From a checkpoint of a small multi-label audio tagger: num experts 8.
Rows from block 5 of a small multi-label audio tagger, named by matrix and row number. Rows with one number within an expert belong to one neuron, the router's apart. Each number is 200 + 40 x the weight over its row's rms, rounded and kept within 0 to 999. All counts start at 0.
Before each expert's rows are labels from the 100 clips, of 14976, where the router gives the expert most weight on average: "loudest band" is the band of the loudest frequency at the time of the peak. Only what is clearly more common there than usual is listed. The data: telephone keypad tones over noise or synthetic speech.
# router: router (model.blocks.5.mlp.router.weight, 8x128, trained with AdamW), inputs 0-127
# gate: expert gate (model.blocks.5.mlp.gate, 8x32x128), inputs 0-127
# up: expert up (model.blocks.5.mlp.up, 8x32x128), inputs 0-127
# down: expert down (model.blocks.5.mlp.down, 8x128x32, transposed), outputs 0-127

# expert 2
loudest band: 1000 to 2000 Hz
router.2,199,264,185,221,165,151,211,195,148,209,234,158,199,238,220,89,197,214,216,202,151,152,221,148,191,200,261,205,203,251,185,207,237,255,232,162,152,181,243,150,224,233,203,285,263,229,274,175,243,273,208,228,280,180,193,177,181,184,242,183,166,178,239,129,194,237,208,218,192,142,183,177,198,235,212,254,229,251,93,211,193,233,200,218,142,308,122,159,199,212,253,231,141,250,213,174,195,277,187,181,184,190,209,221,192,199,206,224,201,108,238,229,226,226,188,246,112,196,178,194,179,200,261,209,231,138,220,233
gate.3,261,188,190,240,238,231,164,142,258,210,201,298,219,178,156,221,227,117,196,218,252,220,231,198,221,181,234,224,210,125,225,207,248,253,196,166,190,238,277,238,228,235,180,233,214,232,192,229,226,270,164,173,235,237,212,218,178,204,237,205,178,156,177,200,183,192,116,175,179,264,196,184,139,288,268,179,218,197,177,151,255,188,167,160,193,190,225,204,237,177,61,142,222,155,190,201,216,289,207,196,217,198,137,278,265,230,191,182,191,196,247,232,216,156,215,278,229,172,250,135,238,189,216,194,175,271,212,202
up.3,185,201,182,232,227,168,216,161,181,203,128,214,174,132,229,283,187,181,261,184,252,262,156,230,243,179,254,206,221,247,219,209,189,307,165,88,261,175,181,153,255,176,242,125,232,165,164,176,242,190,200,203,225,274,236,262,250,184,151,165,240,145,217,187,167,285,220,277,217,150,189,222,219,144,235,214,225,210,229,198,169,152,174,147,188,270,261,232,180,178,218,203,200,243,190,254,210,229,223,235,170,152,218,230,197,262,166,302,204,215,219,167,202,253,219,141,243,180,151,173,195,222,236,212,186,197,222,165
down.3,263,262,188,153,229,199,181,216,151,134,213,164,163,143,201,290,153,227,245,227,242,234,240,204,270,242,217,184,172,138,200,216,223,244,155,238,210,247,190,237,194,216,208,165,202,204,141,272,233,248,237,83,223,223,184,177,240,148,207,197,197,292,159,151,212,249,212,139,176,240,219,194,239,177,205,204,138,155,272,244,195,144,242,174,185,177,230,204,198,232,148,164,149,227,170,131,176,261,127,165,137,214,239,217,265,214,279,199,209,265,245,198,204,200,156,220,212,226,168,201,256,218,244,208,210,196,211,144
gate.4,185,165,217,136,228,180,198,130,162,176,218,217,189,183,212,221,232,172,151,173,219,183,181,213,221,154,122,197,155,204,161,190,155,144,235,224,192,295,182,206,172,207,277,124,215,82,158,268,145,148,186,196,263,105,252,118,179,259,173,193,228,167,214,200,157,180,214,158,218,262,209,188,193,228,180,169,195,173,173,185,231,261,148,275,233,204,216,201,140,217,144,183,225,180,166,211,168,203,189,162,207,196,197,154,174,183,169,201,195,264,238,239,210,215,184,305,113,209,150,200,217,249,185,223,243,218,129,258
up.4,181,160,173,181,196,171,210,247,194,242,252,213,214,230,232,142,271,178,206,223,223,223,250,202,177,216,150,191,286,302,196,131,267,188,207,202,233,224,284,235,157,245,172,186,252,246,190,217,240,149,193,246,188,191,239,221,225,150,185,179,214,272,211,149,258,190,236,192,162,153,276,191,203,205,151,215,194,181,201,169,270,214,208,164,214,272,193,235,119,239,169,260,172,190,273,166,203,222,262,198,132,102,287,198,233,135,188,231,249,174,248,222,264,226,210,183,256,152,155,166,240,213,159,195,192,223,206,210
down.4,225,190,218,227,212,202,147,220,166,216,222,234,143,221,181,216,243,203,178,173,250,240,232,144,235,251,179,280,112,220,202,216,219,220,278,183,130,182,265,203,209,296,163,198,160,214,254,176,206,175,206,187,271,118,219,209,155,182,138,251,236,265,182,218,212,165,290,295,205,163,203,206,244,222,229,200,286,203,180,197,148,195,182,179,258,175,156,216,174,220,246,127,190,207,116,236,245,188,202,162,203,221,197,259,228,153,157,193,163,236,248,147,209,283,261,248,198,191,186,225,187,200,189,220,202,288,226,185

# expert 6
loudest band: 500 to 1000 Hz
router.6,148,208,70,239,182,199,267,272,193,218,203,229,164,213,185,213,203,215,226,155,186,181,194,196,192,135,196,191,172,113,242,223,199,179,130,232,135,237,164,247,230,258,192,204,157,141,193,231,215,170,210,179,253,248,225,202,181,128,146,211,184,263,223,174,288,139,198,174,149,223,183,192,213,210,178,263,212,190,227,255,211,126,183,244,238,159,242,205,140,234,161,125,251,189,162,295,193,214,232,229,160,212,139,216,178,255,221,179,249,254,241,164,177,200,174,194,239,190,220,184,162,164,137,168,173,299,202,198
gate.3,168,205,236,216,183,182,228,170,202,162,236,200,131,205,198,228,142,207,138,140,187,166,218,167,217,283,188,128,182,229,191,144,164,169,229,218,175,149,196,251,214,195,171,153,184,223,233,265,197,199,165,209,250,198,254,141,172,207,222,159,222,238,180,207,189,194,187,207,285,216,260,117,209,196,211,207,194,221,143,114,223,223,186,234,198,215,211,221,145,179,152,164,228,308,278,190,223,250,86,189,158,194,164,273,222,121,188,247,234,180,282,208,154,214,193,217,148,262,184,219,267,235,220,142,181,201,124,220
up.3,196,252,151,174,216,226,261,262,182,201,224,273,141,162,217,162,177,221,223,206,153,139,265,189,230,213,211,191,194,201,224,235,199,181,268,204,154,179,214,154,202,206,176,219,287,86,242,183,236,148,180,277,178,229,289,154,172,289,211,145,203,283,233,232,159,230,172,190,261,173,197,162,137,168,145,234,185,174,181,214,205,207,199,145,233,176,261,173,241,180,187,296,245,127,191,208,190,208,194,226,155,183,185,209,276,247,152,201,203,181,261,222,130,190,245,142,238,166,160,194,227,225,170,228,204,242,191,217
down.3,189,193,212,184,236,148,202,243,218,234,145,192,259,150,268,139,162,216,225,153,196,252,198,269,236,231,192,163,193,239,197,194,230,191,270,152,228,180,188,180,234,185,124,184,206,223,224,235,231,174,173,151,228,184,251,192,225,226,218,181,221,87,234,261,118,207,257,172,189,184,177,177,152,250,149,211,200,170,160,190,195,222,175,167,135,259,177,281,144,251,199,217,259,249,207,225,183,130,207,265,144,213,261,187,207,203,221,247,215,205,291,188,232,197,139,167,131,223,213,198,228,183,323,156,259,197,233,188
gate.4,199,241,222,209,215,171,256,165,178,143,177,212,205,182,188,202,219,161,223,214,245,234,198,247,240,161,178,299,191,184,199,261,174,164,139,148,205,207,136,228,207,110,180,255,176,171,214,253,265,222,238,143,184,218,192,240,165,245,177,265,220,189,244,122,212,222,188,171,226,265,271,159,139,201,221,205,188,259,211,185,119,167,280,157,272,162,191,133,169,244,170,228,240,212,232,299,133,207,200,221,197,178,137,219,146,156,215,209,263,198,173,193,187,274,268,138,218,258,200,246,241,222,211,176,218,212,182,220
up.4,227,214,205,240,259,181,195,141,234,307,187,226,224,165,183,218,221,185,144,246,240,217,188,112,187,327,253,192,140,155,195,177,221,149,143,203,181,167,287,274,179,162,159,263,236,230,199,188,176,192,223,178,231,167,185,223,210,139,159,154,175,173,253,226,179,202,190,247,245,233,219,211,163,229,197,172,204,134,171,184,217,193,204,224,231,273,140,199,245,213,144,242,265,221,201,123,218,199,179,175,252,193,175,186,226,229,193,139,216,200,191,135,157,159,263,258,135,267,257,196,182,207,264,213,246,242,220,182
down.4,212,233,194,150,188,163,166,162,195,223,216,212,244,207,125,244,220,236,265,179,219,239,176,198,222,172,188,236,203,126,197,178,234,145,198,231,119,193,160,236,142,224,227,173,167,130,201,197,164,168,225,219,215,259,243,159,232,221,204,218,172,198,256,154,158,190,272,261,180,206,144,213,193,164,189,288,233,133,202,262,124,258,194,164,212,173,199,183,149,223,175,237,209,205,156,91,203,143,132,165,234,196,203,152,201,144,208,135,269,190,168,227,249,173,181,240,179,176,215,198,198,121,253,100,215,212,288,176

# expert 1
loudest band: 500 to 1000 Hz
router.1,280,168,243,246,225,155,216,211,188,186,242,168,198,221,183,182,230,155,176,200,185,235,141,210,185,227,269,223,274,191,161,235,200,245,257,178,196,185,185,259,155,266,147,259,168,254,204,171,188,187,171,178,218,167,185,199,210,184,250,230,229,167,122,241,202,190,167,189,160,221,218,230,128,163,187,170,151,185,154,154,196,247,269,194,259,291,146,193,230,123,229,156,113,116,181,131,209,160,188,193,238,189,250,210,241,185,247,112,234,293,168,235,152,236,195,246,174,184,236,187,188,196,245,208,222,200,229,288
gate.3,197,208,111,135,250,286,188,137,165,165,221,273,236,235,249,200,199,190,313,202,240,99,201,150,255,227,166,243,153,245,229,155,193,152,202,167,181,255,221,155,279,163,192,207,162,172,175,165,197,229,257,213,247,151,186,187,199,141,201,208,192,252,216,245,199,147,226,203,159,170,210,204,197,176,131,90,261,202,212,174,236,221,248,174,268,131,169,220,174,236,190,231,226,244,178,201,231,162,271,173,202,254,182,151,203,238,154,214,163,209,224,259,212,207,178,173,240,221,192,196,184,176,192,137,200,246,155,189
up.3,209,168,152,167,232,265,177,141,208,214,203,198,224,166,208,191,146,164,176,269,196,197,213,291,146,210,227,221,238,208,235,232,202,298,186,90,177,246,135,272,221,192,150,229,196,239,222,179,163,147,191,218,232,183,156,204,217,230,233,152,167,219,195,191,169,135,150,220,201,284,187,195,161,294,197,188,140,231,213,237,149,218,189,195,155,170,160,137,230,208,217,145,254,182,223,173,218,256,222,231,198,211,157,204,88,137,217,220,165,222,161,181,188,217,158,141,176,205,256,241,238,91,216,208,162,224,208,157
down.3,208,222,124,204,156,136,176,230,276,166,267,175,196,215,188,218,197,202,168,203,171,175,225,232,175,202,183,168,242,116,219,194,183,209,240,261,203,251,180,167,213,144,217,152,186,223,160,236,225,190,195,192,205,194,268,147,162,261,194,157,257,230,132,177,218,233,101,135,256,205,275,208,151,145,174,208,183,196,203,212,171,232,189,202,149,211,217,162,170,192,158,82,238,301,290,230,191,240,220,225,166,153,187,147,231,223,207,241,253,269,210,188,221,220,173,172,235,281,179,191,219,119,197,270,194,224,189,228
gate.4,126,216,231,154,221,242,186,154,182,213,223,210,152,269,191,188,214,207,208,144,150,168,174,250,186,220,217,213,231,160,246,218,151,245,122,159,149,166,177,264,241,256,191,201,279,253,191,222,203,176,227,214,196,157,178,167,155,160,261,187,235,227,138,139,232,258,195,185,231,139,187,87,228,163,278,205,180,112,231,209,93,166,173,231,181,115,201,178,197,243,287,182,151,196,181,141,158,211,206,202,233,191,230,255,207,196,212,179,198,178,209,150,199,226,190,209,148,221,208,196,237,234,176,143,224,187,101,198
up.4,226,276,229,154,141,123,275,194,160,172,149,234,191,190,248,169,163,173,247,247,193,223,233,238,134,266,185,147,179,168,210,242,190,211,140,241,235,235,259,140,250,232,198,125,192,204,172,232,142,244,177,158,163,160,169,241,253,196,164,307,206,232,198,189,158,179,187,181,202,199,230,193,161,160,210,197,224,230,233,221,264,127,207,271,208,163,233,183,136,241,128,227,193,215,145,169,166,153,177,214,185,237,151,214,134,128,217,155,221,285,181,223,177,215,214,222,206,214,225,169,265,179,136,239,198,225,263,190
down.4,229,227,249,194,259,217,207,197,101,231,232,164,202,238,241,177,139,178,190,241,214,233,226,153,158,240,191,225,264,245,168,228,256,152,218,183,225,281,189,224,160,215,146,214,127,230,258,228,181,147,216,242,227,191,166,267,224,183,217,140,166,224,194,213,201,254,246,186,220,260,213,254,272,178,227,250,232,201,175,159,138,203,205,251,187,258,192,188,202,191,109,163,174,238,264,243,143,201,189,237,217,234,192,192,214,109,283,167,251,229,200,219,197,160,188,135,313,232,195,170,249,202,147,204,224,148,242,194